Rows from block 10 of a small image classifier, named by matrix and row number. Rows with one number belong to one channel. Each number is 50 + 10 x the weight over its row's rms, rounded and kept within 0 to 99. All counts start at 0. After the name is the row's rms in percent of the matrix's.
After each channel's rows are labels from the 100 images, of 14848, where the channel reaches its highest value: "responds to" is what is common among them. Only what is clearly more common there than usual is listed. The data: pixel-art sprites of 400 made-up characters on tiled backdrops.
# convs1: 3x3 conv (model.blocks.10.convs.1.weight, 192x192x3x3, each kernel summed), inputs 96-191
# convs2: expand pointwise conv (model.blocks.10.convs.2.weight, 768x192x1x1, transposed), outputs 128-255

convs1.155 082:40 56 48 59 54 74 43 33 38 70 59 55 56 59 38 50 62 54 47 50 57 45 57 56 40 13 54 41 35 47 54 51 53 67 61 40 48 50 36 49 61 50 55 57 50 47 69 58 50 45 51 40 44 47 53 51 55 30 21 51 45 42 54 44 53 59 23 63 53 58 66 45 49 30 47 54 56 58 45 64 58 50 51 52 40 50 51 37 55 49 51 53 54 57 42 47
convs2.155 114:43 55 47 51 50 48 47 43 41 48 56 49 48 48 51 50 65 49 52 50 59 63 49 37 52 47 50 51 50 53 48 78 41 54 59 50 63 58 44 55 55 67 50 52 33 45 52 47 55 56 49 49 46 65 62 44 56 45 37 52 48 51 57 52 75 64 50 46 57 53 28 38 55 47 50 49 53 52 48 55 47 54 57 49 52 51 54 64 47 47 46 54 58 55 59 45 50 49 63 46 50 63 48 52 47 48 49 52 45 75 60 66 48 46 41 47 65 53 43 47 39 51 49 46 50 37 40 49
responds to: teal

convs1.116 112:48 47 49 61 49 46 36 57 56 45 57 40 46 54 37 44 41 41 39 67 46 46 53 45 40 45 41 56 51 44 57 49 53 58 51 41 44 52 49 44 46 75 54 58 45 45 38 52 50 36 58 48 40 42 42 48 62 36 45 56 44 61 42 64 44 43 53 45 50 53 42 49 59 56 56 46 38 40 49 44 37 46 47 41 46 46 43 55 71 45 55 58 54 72 70 61
convs2.116 097:58 38 53 54 32 47 47 73 32 56 52 53 53 50 50 51 20 48 41 56 58 56 48 26 52 58 47 43 68 45 64 40 60 55 61 51 49 17 55 65 52 45 54 47 45 50 52 47 48 41 55 54 56 60 57 50 50 69 46 53 50 53 48 38 52 21 49 52 52 60 58 54 70 48 40 55 49 54 67 53 29 54 61 49 48 54 48 49 44 49 50 66 00 75 46 55 53 61 46 46 52 53 54 48 53 43 51 52 63 35 31 56 72 51 66 51 53 52 49 53 55 59 47 56 40 47 70 47
responds to: red

convs1.175 069:39 52 45 63 45 39 50 59 47 57 36 47 60 44 45 56 46 51 67 62 66 46 60 46 47 56 56 49 47 48 67 69 46 43 51 47 68 58 62 50 56 46 29 56 26 27 52 35 63 46 52 56 39 66 56 62 42 51 47 56 52 59 38 64 31 40 66 49 47 50 64 57 51 41 44 48 70 48 48 35 48 45 45 48 54 58 42 52 48 45 38 43 55 53 50 51
convs2.175 089:38 63 64 54 41 50 44 42 46 46 58 49 50 42 49 55 59 57 53 60 45 56 51 51 50 47 49 49 33 53 52 44 57 49 55 57 51 51 49 53 64 54 48 48 76 47 42 53 51 55 41 45 46 53 67 49 47 41 54 48 47 57 70 32 43 20 47 49 32 46 65 54 57 43 42 57 61 46 50 49 68 46 49 47 28 51 55 35 76 58 55 47 81 85 33 52 54 51 47 40 56 53 51 58 30 65 44 54 03 60 34 32 68 85 68 47 42 54 61 49 46 46 51 46 70 47 62 50
responds to: grey

convs1.30 090:59 65 53 46 34 44 61 48 50 40 37 42 57 57 61 42 60 55 44 59 31 49 46 57 60 51 66 73 50 66 69 32 57 50 65 61 44 18 31 49 60 60 40 58 66 63 48 45 28 44 49 39 58 34 56 45 35 47 55 68 53 40 64 62 36 49 37 41 36 53 56 61 58 45 52 53 50 57 64 49 45 50 54 46 54 47 57 41 61 47 58 50 59 42 52 44
convs2.30 102:41 52 43 46 55 48 48 39 58 41 55 53 55 47 46 41 51 50 54 63 32 39 45 95 48 46 56 42 56 52 49 45 48 52 60 52 59 48 43 44 44 46 42 38 53 52 53 48 68 59 55 51 54 07 52 45 51 91 51 50 56 48 47 47 38 35 48 45 37 50 46 56 57 49 51 42 48 44 50 42 60 49 49 51 52 51 51 55 53 65 49 43 55 40 48 50 49 56 53 43 33 47 47 42 39 40 47 51 30 44 49 44 49 45 71 52 46 48 63 51 53 49 56 48 55 49 64 45
responds to: brown

convs1.23 069:47 41 76 44 50 52 42 55 62 46 54 61 47 43 30 37 49 43 63 48 25 56 64 61 55 37 42 51 54 61 30 62 45 48 48 47 55 41 55 59 47 53 49 31 35 42 42 47 42 50 41 48 43 38 53 57 50 57 48 47 49 35 63 72 57 29 54 61 63 58 44 44 52 57 51 60 37 62 50 36 59 48 59 48 53 35 60 67 50 46 32 75 41 44 71 55
convs2.23 087:55 28 44 51 62 37 47 48 48 48 55 53 52 29 50 44 45 49 49 67 44 51 48 52 61 72 46 49 46 50 51 59 45 59 55 38 47 52 43 59 41 55 59 51 42 50 54 42 50 52 58 45 50 41 44 45 48 36 60 54 47 51 40 44 41 50 48 57 36 50 34 56 54 57 44 58 59 37 45 57 66 43 45 48 43 50 43 47 58 50 47 46 37 12 46 60 43 57 54 49 44 46 51 55 68 47 53 49 58 69 47 31 44 57 55 50 36 49 44 57 55 60 45 50 50 61 58 49
responds to: large; white; grey

convs1.2 075:60 30 50 60 50 34 39 41 50 47 38 49 45 48 43 49 61 54 49 47 66 69 39 58 45 60 45 49 39 37 38 49 58 52 32 53 53 55 60 53 52 51 61 53 47 64 56 49 59 56 56 60 62 60 53 64 54 54 42 42 37 54 58 44 57 54 42 52 72 46 57 48 54 53 52 49 50 48 42 55 28 29 54 58 43 33 52 44 44 57 55 44 65 58 73 46
convs2.2 087:50 53 42 47 50 53 53 59 19 54 45 52 43 52 47 60 52 56 51 36 30 68 54 60 62 94 54 38 73 54 49 60 44 23 35 51 52 54 47 60 54 51 63 48 52 56 50 57 42 56 42 43 47 61 71 40 47 93 55 48 53 49 58 42 41 91 45 52 46 52 65 57 32 53 61 49 43 50 41 55 40 53 57 46 26 59 44 47 38 40 44 52 21 70 59 57 50 43 58 49 54 55 53 52 26 42 48 48 62 31 57 64 68 36 29 49 38 47 31 49 51 43 45 56 35 44 57 58
responds to: large; white

convs1.110 077:56 62 71 49 60 65 52 46 48 52 35 31 58 48 35 61 58 62 57 61 47 46 39 52 31 29 52 58 42 58 37 66 49 44 52 26 44 51 60 43 52 54 38 53 68 40 57 55 48 45 48 45 48 41 40 43 50 46 54 52 38 52 57 52 35 55 55 51 47 58 55 51 55 45 43 42 54 47 53 44 55 63 62 57 71 55 41 51 48 42 47 50 59 73 35 58
convs2.110 090:35 50 46 52 66 37 54 47 43 44 56 48 41 45 50 54 40 64 43 65 55 66 46 48 43 24 60 53 48 47 47 51 44 49 46 53 53 48 51 38 51 63 52 44 53 54 48 44 65 47 51 47 59 51 56 54 51 36 38 47 55 45 64 44 79 52 52 52 57 53 35 49 31 58 56 52 44 44 66 45 44 50 40 46 41 49 49 62 56 51 62 57 39 38 73 47 54 44 50 53 54 40 47 52 57 60 49 39 49 30 61 60 35 27 63 48 53 50 52 53 42 76 44 49 61 53 62 53
responds to: teal

convs1.26 086:54 55 68 61 32 41 48 49 51 51 53 57 56 35 50 48 58 80 43 40 45 48 61 51 56 39 48 50 44 57 36 53 48 57 52 47 63 66 46 71 63 36 56 52 48 42 42 55 56 40 34 62 62 65 48 49 61 54 35 57 54 51 53 65 50 53 41 39 53 45 40 51 52 32 38 55 51 48 50 70 48 31 45 29 24 55 57 50 42 52 43 51 36 43 50 63
convs2.26 088:49 59 58 51 51 43 45 50 46 47 47 51 43 64 59 47 52 49 53 24 43 46 39 28 48 44 47 54 43 54 40 51 50 48 49 44 46 61 47 49 44 53 55 34 54 57 49 49 46 41 41 47 51 62 68 45 47 63 75 44 38 47 40 60 47 49 52 37 55 51 64 35 58 48 49 47 47 56 37 50 44 60 52 53 50 58 53 00 47 46 42 41 54 38 53 51 52 56 43 53 55 53 54 48 50 51 50 53 14 62 51 59 36 52 38 50 36 46 70 41 59 33 42 50 57 52 47 52
responds to: white

convs1.126 088:44 64 40 48 48 48 43 55 72 42 40 25 51 41 56 55 49 59 34 50 72 63 54 43 28 40 50 67 47 57 43 39 60 62 39 48 58 23 53 33 46 47 45 45 58 72 35 54 31 49 38 60 58 34 50 33 37 47 52 32 50 49 49 40 38 48 47 42 53 51 56 42 34 51 64 50 50 39 48 59 48 59 75 58 69 39 43 46 53 46 46 58 63 55 66 69
convs2.126 092:48 37 51 47 38 52 53 39 53 50 76 52 48 47 45 42 44 64 54 47 53 51 48 68 38 28 37 49 52 37 48 44 59 57 46 55 44 40 47 47 58 36 45 50 40 40 53 54 40 51 56 50 54 41 34 48 49 45 46 48 38 47 39 29 51 43 48 51 60 42 39 55 60 54 36 55 47 50 46 48 28 44 52 53 52 42 46 88 46 46 46 55 50 42 43 63 55 54 49 47 52 59 45 60 76 67 55 53 43 50 40 42 64 10 57 45 38 59 48 48 54 59 47 48 61 45 47 49
responds to: black

convs1.105 111:61 54 44 43 56 64 52 59 51 45 35 43 37 50 53 59 49 50 45 54 60 46 43 43 31 43 45 55 53 41 57 47 50 62 50 50 50 53 39 53 41 74 52 46 46 50 46 55 45 31 37 43 42 53 34 49 41 41 36 51 50 62 62 43 50 46 40 47 44 47 39 57 45 42 53 45 56 38 56 48 45 62 54 51 39 43 45 56 45 41 48 48 53 36 58 66
convs2.105 104:55 65 57 53 60 54 58 76 64 61 51 48 48 49 48 89 15 50 41 52 57 50 44 59 42 37 47 51 35 56 49 34 46 64 48 52 47 17 56 47 52 30 49 62 53 56 43 49 52 50 38 47 60 48 62 45 54 38 53 49 53 51 50 40 54 46 52 55 47 44 31 49 66 51 48 43 48 51 57 50 37 45 52 47 52 48 51 52 68 57 43 82 03 38 51 38 50 54 48 44 35 51 54 50 57 53 55 49 38 41 56 40 43 66 61 51 36 54 56 57 55 35 51 55 41 64 68 50
responds to: red

convs1.93 097:52 64 53 53 54 49 50 45 68 48 39 46 64 44 45 47 52 63 49 62 30 56 53 51 60 50 59 56 61 58 17 40 47 44 63 49 64 35 62 43 39 44 51 52 67 35 45 65 54 30 49 54 66 58 53 40 30 56 53 53 65 22 51 50 43 57 52 49 60 58 45 41 42 77 51 47 68 46 55 53 46 51 47 54 37 46 45 43 38 50 62 50 56 57 38 52
convs2.93 100:45 51 53 47 52 44 43 34 50 53 27 52 51 49 53 47 64 52 54 18 55 80 48 51 50 68 53 49 52 49 52 53 51 55 45 52 43 30 52 50 56 50 50 28 51 46 52 45 53 39 55 48 49 52 51 47 52 25 46 52 49 54 60 63 43 39 49 55 48 57 52 48 39 52 53 62 60 52 51 47 60 47 59 47 50 57 52 25 49 46 52 44 53 46 50 59 53 50 55 46 52 63 48 62 54 47 56 51 50 56 48 20 48 45 65 58 43 41 42 55 62 54 50 48 37 52 58 51
responds to: brown; white

convs1.66 111:39 45 45 46 44 48 47 39 46 41 64 64 53 52 59 48 49 92 44 47 39 44 64 62 57 39 47 45 46 55 29 44 55 42 62 54 45 40 40 58 34 53 42 49 52 36 53 66 48 43 52 57 59 38 48 46 46 39 53 66 60 33 65 46 52 54 59 37 53 74 35 45 73 46 39 46 62 67 60 64 43 55 56 48 48 40 61 50 53 62 55 66 50 42 53 50
convs2.66 096:62 69 44 46 40 53 48 47 48 51 49 56 49 66 46 39 47 50 56 58 58 56 51 44 56 41 45 58 46 44 64 52 49 52 46 47 43 43 47 61 51 52 47 55 41 54 50 50 26 49 44 48 49 45 38 48 50 32 41 44 49 44 31 74 35 67 49 51 65 47 59 62 41 50 34 46 55 52 43 47 65 55 43 45 32 43 48 29 77 44 46 46 40 38 54 46 54 54 48 52 44 46 49 40 29 73 61 39 67 53 41 65 54 50 44 53 39 49 45 56 59 47 50 49 44 51 55 52
responds to: black

convs1.123 104:66 40 67 62 35 48 39 46 64 31 41 47 39 48 44 42 46 27 44 44 28 58 48 35 43 55 33 36 49 49 51 54 54 48 63 58 39 36 58 31 61 45 70 60 56 55 47 49 43 64 53 57 60 45 40 39 71 42 42 50 60 66 51 63 46 48 49 50 56 49 44 58 57 47 54 36 39 41 42 45 43 72 53 59 52 61 56 50 51 61 35 54 56 59 57 63
convs2.123 094:74 26 49 50 47 54 40 49 37 50 47 50 50 43 49 47 48 55 55 20 54 59 47 45 43 76 47 45 42 54 44 56 53 36 60 50 47 56 58 54 47 55 52 51 55 63 50 52 61 49 41 54 45 24 37 49 54 62 56 43 59 49 54 40 41 31 50 48 36 54 40 41 66 56 50 49 48 53 42 53 19 41 61 49 44 54 47 52 30 52 45 50 28 60 46 48 52 51 48 63 53 56 47 53 56 50 43 56 31 50 57 52 34 39 32 52 46 46 59 52 50 37 51 52 18 52 44 49
responds to: large; white

convs1.79 112:69 42 51 35 48 38 76 56 44 46 58 44 39 36 53 54 42 34 40 52 45 57 60 50 54 43 61 50 47 56 63 51 59 48 39 55 52 57 99 50 46 44 57 52 52 53 41 51 38 56 38 42 68 52 49 37 57 77 88 53 51 49 42 44 52 49 58 60 45 48 45 55 52 52 69 45 46 53 55 58 44 42 47 57 36 50 42 46 60 52 53 53 53 46 49 44
convs2.79 084:46 59 45 51 58 56 56 36 24 55 56 53 56 36 44 60 60 55 53 32 49 63 53 41 34 09 52 52 52 54 39 51 50 52 56 41 66 47 47 42 53 44 54 53 49 41 59 57 35 49 46 51 43 34 34 50 49 41 44 58 50 43 23 68 39 49 55 46 45 50 46 54 41 53 62 59 44 55 45 44 55 47 43 44 37 46 46 40 54 58 56 44 55 39 49 45 50 57 52 44 59 38 49 50 54 39 48 49 00 41 43 61 52 41 38 48 57 56 41 49 49 56 45 53 59 61 57 49
responds to: teal; large

convs1.173 151:57 49 49 95 44 44 48 44 51 47 44 58 56 53 50 46 46 32 55 54 51 64 50 37 51 53 56 50 48 59 52 43 67 48 52 42 37 38 43 48 42 58 49 58 54 48 43 38 47 57 62 34 54 53 47 40 55 53 50 48 41 48 44 48 40 52 50 48 45 42 58 51 51 59 56 45 49 46 51 47 32 45 59 46 51 50 43 56 54 44 62 54 48 99 71 45
convs2.173 124:45 49 46 53 49 46 45 52 18 48 42 51 46 46 49 47 63 57 51 56 55 46 48 62 48 40 49 46 72 48 48 53 48 50 58 56 46 60 50 48 42 56 56 56 41 51 51 51 36 44 49 47 56 41 59 49 49 52 54 47 53 49 39 48 38 45 52 55 49 53 47 52 49 45 56 50 41 49 49 49 33 56 54 52 57 56 49 63 57 52 58 48 75 99 47 56 47 60 45 56 50 53 49 55 22 31 46 49 42 38 62 54 65 55 53 48 37 51 53 32 45 45 48 49 58 43 58 45
responds to: yellow

convs1.57 081:52 34 42 48 42 65 40 50 36 45 33 58 39 61 50 55 42 34 49 63 71 46 37 46 54 52 70 62 36 56 62 45 33 48 51 54 67 41 50 58 45 46 46 48 66 62 51 43 62 43 52 56 38 45 65 59 56 62 54 47 53 42 51 46 54 53 39 34 40 46 54 62 41 62 61 47 64 51 69 29 46 60 28 50 42 45 61 51 64 49 57 49 59 51 52 60
convs2.57 084:36 64 46 43 53 54 56 57 58 38 52 56 53 48 56 56 46 43 53 60 57 67 54 49 37 77 48 47 45 51 43 61 46 38 43 54 56 61 48 50 49 53 51 39 40 45 50 49 46 52 54 53 44 45 67 53 52 33 47 50 44 48 58 37 54 38 55 47 36 54 37 56 44 52 66 38 45 45 68 44 43 56 47 47 63 49 49 46 44 57 39 47 98 31 55 49 46 46 46 50 50 55 52 49 29 54 54 53 18 50 61 74 44 22 49 46 17 56 75 40 52 41 52 52 50 45 48 54
responds to: white; large

convs1.149 101:47 64 51 62 41 56 61 33 48 47 42 52 34 45 45 39 45 49 51 46 40 54 34 46 43 59 60 57 36 48 69 34 46 51 38 50 36 34 42 65 35 40 61 55 60 60 52 54 37 58 67 34 53 60 58 36 47 52 51 71 47 34 52 60 50 53 48 40 64 43 58 39 56 55 54 37 72 41 47 39 58 48 45 45 69 52 41 34 52 54 50 50 38 51 46 68
convs2.149 105:41 53 43 50 32 39 52 45 52 68 46 59 56 38 44 58 44 49 51 39 45 12 53 28 51 02 49 44 60 55 49 48 43 41 47 55 45 68 48 54 61 41 50 50 41 50 53 60 07 51 52 48 53 99 37 46 45 55 52 52 57 45 50 67 37 55 45 56 41 50 39 53 23 42 47 64 49 51 48 49 38 46 54 50 58 47 54 47 44 45 48 54 52 49 53 59 48 46 58 50 52 56 49 47 47 35 50 50 46 49 48 57 67 43 52 51 37 50 48 49 51 49 47 51 49 53 44 50
responds to: black; brown

convs1.133 073:38 59 59 61 50 50 54 48 58 45 39 45 55 51 50 54 55 64 66 48 56 47 41 50 33 42 45 71 48 36 37 45 56 50 34 43 45 50 71 40 40 54 43 67 59 38 54 52 51 57 53 63 49 29 64 60 49 27 64 56 54 40 57 41 55 60 70 65 45 65 46 39 40 41 54 46 61 47 60 49 63 59 58 62 69 65 47 35 40 52 30 48 57 52 58 26
convs2.133 085:57 63 48 56 46 48 40 43 88 38 76 53 47 40 44 47 57 49 52 60 71 44 50 68 69 74 56 57 54 65 43 43 32 52 44 56 36 49 49 66 42 36 43 60 49 53 50 53 57 56 51 52 68 39 49 64 44 43 28 52 50 51 63 53 47 39 47 51 49 47 61 52 21 55 50 48 38 42 53 48 53 52 59 42 33 45 47 48 50 45 55 34 56 40 43 55 49 58 55 48 69 43 55 52 64 51 41 48 48 40 55 42 53 46 47 49 35 45 51 46 60 22 54 48 58 48 40 51
responds to: black; teal

convs1.159 127:49 67 50 33 50 54 77 44 55 50 38 37 49 44 53 54 50 63 45 52 44 57 43 53 63 54 53 78 52 76 44 21 45 60 57 38 52 12 42 55 34 53 35 50 67 48 42 40 40 47 68 50 52 57 53 52 48 48 52 53 55 47 25 67 47 59 49 39 58 61 51 55 62 59 40 41 64 51 71 53 58 49 64 49 59 51 28 44 58 35 44 60 57 56 42 64
convs2.159 124:64 35 50 51 33 44 54 53 61 57 47 47 55 53 48 42 58 51 55 34 53 44 46 55 53 54 55 53 62 51 54 45 50 44 67 51 53 58 50 45 47 53 51 34 49 55 45 48 57 54 52 48 50 63 59 52 52 38 39 53 48 50 67 50 59 65 48 54 45 53 42 50 52 48 48 52 55 54 59 47 61 49 46 45 48 49 47 48 41 49 57 51 42 69 57 53 51 59 47 55 49 44 48 53 48 38 44 52 36 45 58 53 60 20 38 51 55 57 56 57 59 76 56 51 58 50 35 57
responds to: black; brown; grey

convs1.169 090:37 53 83 43 48 42 32 58 58 46 56 47 55 65 60 57 49 54 37 41 48 60 48 54 54 23 63 38 36 44 40 59 38 46 55 44 56 62 27 57 65 44 67 61 34 52 55 44 55 57 43 53 44 59 47 31 54 36 45 48 47 64 59 53 43 50 47 68 65 41 57 40 39 55 57 50 44 52 60 59 62 54 59 41 54 53 56 57 42 40 51 48 56 60 57 32
convs2.169 094:52 58 58 53 47 45 50 44 35 42 55 41 46 53 56 52 48 51 47 56 63 37 49 43 50 72 43 42 56 48 55 60 70 58 53 48 52 47 48 49 58 35 54 38 56 50 53 49 53 53 34 54 52 32 39 53 52 64 65 39 48 41 49 53 61 13 56 55 51 49 65 49 47 44 61 48 49 53 47 48 09 59 47 49 68 48 50 56 53 43 39 50 33 42 42 57 49 52 52 51 40 54 54 50 56 57 48 51 57 46 41 62 28 50 32 54 58 52 57 55 53 49 58 58 60 56 60 48
responds to: teal

convs1.6 087:39 66 50 46 55 36 40 39 49 58 42 59 75 46 45 49 55 41 43 56 43 58 56 64 47 45 57 57 55 44 27 59 49 40 31 48 56 59 53 45 37 55 48 71 62 35 53 77 51 49 29 53 42 48 59 46 34 56 51 45 50 51 53 47 46 41 50 58 67 60 36 48 48 41 26 58 49 39 49 44 48 42 50 54 37 43 38 62 45 48 58 69 46 36 39 64
convs2.6 087:46 51 50 51 52 75 52 46 37 49 43 52 49 30 52 52 47 52 47 21 49 50 38 43 27 67 54 48 42 57 50 55 60 74 58 42 49 40 53 56 41 46 45 52 34 44 43 49 41 43 62 53 51 43 35 57 45 39 59 57 62 47 40 28 63 48 43 45 47 43 67 51 42 52 43 65 45 46 65 51 77 42 52 60 62 48 50 53 33 52 49 54 54 25 54 50 51 42 50 47 38 54 50 58 43 46 49 48 43 43 57 45 43 61 44 49 45 55 41 50 50 61 57 51 55 49 47 52
responds to: large; grey; white; colour: pink

convs1.96 064:43 58 59 44 32 36 59 48 50 60 78 50 53 44 49 48 53 48 49 50 51 53 68 56 56 53 62 27 46 71 67 64 55 52 75 46 34 29 49 60 58 55 51 58 65 52 47 51 49 44 39 36 45 66 59 53 48 60 49 43 56 40 45 43 53 39 56 37 58 49 48 41 47 54 53 51 53 41 21 53 54 43 48 52 46 45 34 56 50 59 62 26 45 42 49 58
convs2.96 100:53 66 52 52 53 54 38 56 28 42 54 55 47 36 43 56 42 44 46 57 53 48 52 22 49 52 55 47 77 47 57 47 59 59 45 52 54 60 53 49 52 42 52 55 52 47 59 47 40 49 48 55 51 55 36 53 52 42 38 51 51 48 34 64 53 77 51 50 46 44 57 56 59 44 49 39 57 49 46 56 47 53 55 42 45 47 48 65 37 39 58 50 43 43 50 52 44 37 52 47 54 44 48 52 95 55 53 46 43 51 57 51 69 49 43 53 50 51 45 50 50 50 50 49 65 46 50 44
responds to: grey

convs1.78 162:40 52 48 53 58 36 64 33 50 58 57 53 49 44 52 40 49 71 47 53 54 57 52 45 61 51 50 35 45 49 43 49 54 48 64 54 63 31 45 49 59 35 37 56 55 38 62 47 57 60 49 59 55 42 49 45 42 49 42 49 52 49 56 48 53 52 64 61 58 60 48 46 55 57 46 48 64 55 55 64 48 41 49 45 55 51 52 59 55 60 50 49 46 59 43 07
convs2.78 116:38 65 56 49 52 51 48 44 45 42 54 52 46 40 53 45 33 46 46 57 51 78 51 51 66 55 52 55 65 44 57 52 48 53 41 51 49 19 54 59 49 53 51 68 56 56 51 53 61 43 37 47 51 89 57 54 52 61 56 58 54 49 70 52 46 40 49 48 26 49 45 53 67 50 43 42 52 52 61 55 51 57 57 56 54 54 47 31 41 52 48 56 03 55 49 34 44 52 50 45 44 50 49 42 42 71 54 50 43 51 44 60 41 55 53 48 46 54 48 47 48 35 46 52 38 53 56 49
responds to: brown

convs1.41 097:54 56 51 30 49 41 38 58 64 59 41 54 65 41 48 50 43 36 52 49 45 58 61 50 44 33 42 69 49 69 34 48 45 69 49 31 59 49 44 50 44 43 49 46 56 49 51 54 49 51 38 44 48 61 54 54 27 52 61 35 60 55 64 25 37 57 27 57 55 43 61 47 37 70 45 53 55 50 55 36 52 54 49 66 42 46 54 46 45 52 41 72 54 66 49 54
convs2.41 108:51 57 45 51 39 58 53 45 52 44 50 54 48 29 45 41 53 43 59 69 49 58 50 31 52 47 44 55 62 58 49 42 45 46 50 48 53 45 52 51 47 42 47 32 52 50 52 46 48 45 52 50 43 23 42 50 46 50 59 48 54 55 47 59 30 53 52 49 51 49 60 49 40 52 47 58 43 46 48 52 73 46 58 59 38 50 50 66 46 50 57 46 27 39 37 71 56 55 52 43 53 53 53 45 56 39 50 50 73 61 45 56 41 34 54 49 30 51 39 42 52 46 51 48 58 50 52 56
responds to: black; grey

convs1.167 070:45 45 57 43 55 46 50 49 50 55 45 63 42 51 49 50 50 55 44 43 53 39 44 63 65 52 68 57 42 56 47 37 56 53 42 46 44 53 39 62 39 49 56 38 53 45 43 43 48 76 45 49 41 61 55 62 43 51 44 31 55 35 51 39 63 42 30 51 47 54 45 58 47 64 54 51 58 50 45 56 47 29 53 36 32 37 38 49 45 42 65 48 49 60 38 48
convs2.167 088:46 46 55 52 43 49 48 58 71 57 38 45 47 51 55 60 48 41 47 23 39 52 49 58 46 41 48 57 58 51 53 51 32 58 56 50 56 49 43 41 47 50 41 58 54 53 49 65 43 56 51 49 61 58 48 46 44 77 34 46 43 50 42 50 48 99 57 46 43 41 42 54 56 38 45 49 50 58 51 46 83 54 55 50 59 53 54 56 63 44 40 53 32 30 61 61 61 41 56 52 61 55 37 52 43 31 50 50 37 55 56 47 58 42 38 47 36 57 45 44 50 49 52 51 46 49 45 60
responds to: white; grey

convs1.44 101:53 39 31 55 42 49 63 32 46 42 42 53 46 44 45 53 52 57 59 44 64 49 47 42 41 63 54 24 53 66 57 45 51 56 61 47 51 42 40 76 58 58 49 39 47 50 48 43 63 48 54 43 68 57 23 50 57 57 57 51 56 57 76 46 52 56 44 52 52 56 49 63 53 56 36 42 53 52 45 46 54 36 63 38 50 49 51 55 44 64 44 45 54 33 38 58
convs2.44 095:38 48 55 51 53 46 57 44 66 48 33 51 50 55 54 36 71 58 56 53 32 47 54 66 60 48 51 49 31 54 51 51 43 35 55 45 50 37 46 47 55 48 50 73 43 59 52 55 68 46 46 51 43 55 57 50 54 55 47 51 43 51 70 73 52 43 53 63 20 48 49 50 54 49 56 50 51 53 48 48 75 52 51 44 52 47 45 36 43 48 46 47 48 56 56 57 52 48 57 48 57 50 50 60 63 22 50 53 26 59 57 77 64 48 53 46 25 42 45 53 50 29 50 55 38 48 53 44
responds to: teal

convs1.72 137:64 58 54 43 54 44 61 40 43 45 52 38 49 45 53 54 46 35 57 42 56 50 53 43 46 79 53 59 50 53 49 42 43 54 51 65 60 46 42 31 41 47 63 42 53 53 46 46 46 42 52 42 67 56 46 52 44 48 55 40 51 55 53 54 41 48 25 70 47 59 45 69 45 39 54 43 39 59 62 43 48 46 39 42 42 38 41 50 50 76 50 56 65 39 54 50
convs2.72 107:46 55 47 48 64 53 63 53 56 35 52 48 50 45 52 51 50 43 54 61 51 51 48 55 59 52 55 42 57 52 51 43 60 44 56 48 56 49 54 62 44 48 49 53 46 49 46 47 60 53 52 47 46 47 41 53 52 42 49 45 44 59 47 49 38 49 46 52 59 54 50 49 42 53 57 53 52 47 39 49 50 46 43 51 53 52 53 30 70 55 40 51 54 39 56 58 53 54 56 47 44 45 50 50 36 62 50 51 35 71 55 50 46 79 06 48 51 49 45 41 53 42 50 47 50 50 48 49
responds to: teal; large

convs1.53 093:40 62 28 37 44 47 38 44 56 55 51 61 52 53 59 41 52 67 33 68 43 56 37 54 39 43 57 67 45 57 33 37 52 49 34 40 54 67 56 42 34 42 44 52 66 63 43 67 53 45 47 51 55 37 53 54 46 43 47 47 57 62 47 48 51 49 35 40 62 36 50 61 58 71 74 48 52 54 61 59 34 49 56 56 47 46 40 55 34 58 47 59 45 61 51 60
convs2.53 086:44 19 51 52 25 53 50 36 43 56 40 44 52 35 52 47 47 49 47 41 37 30 48 41 74 47 36 46 53 53 39 45 53 55 53 48 44 50 46 44 56 57 57 24 44 37 53 48 54 52 49 49 54 65 41 52 46 64 50 48 46 54 64 48 72 71 56 54 32 52 45 46 52 49 58 52 54 49 46 59 18 57 57 53 67 54 43 28 31 51 56 52 38 60 52 55 45 35 54 50 56 49 55 50 55 33 53 56 67 66 46 59 70 17 67 55 16 43 58 41 37 78 56 51 21 42 38 51
responds to: large; brown; black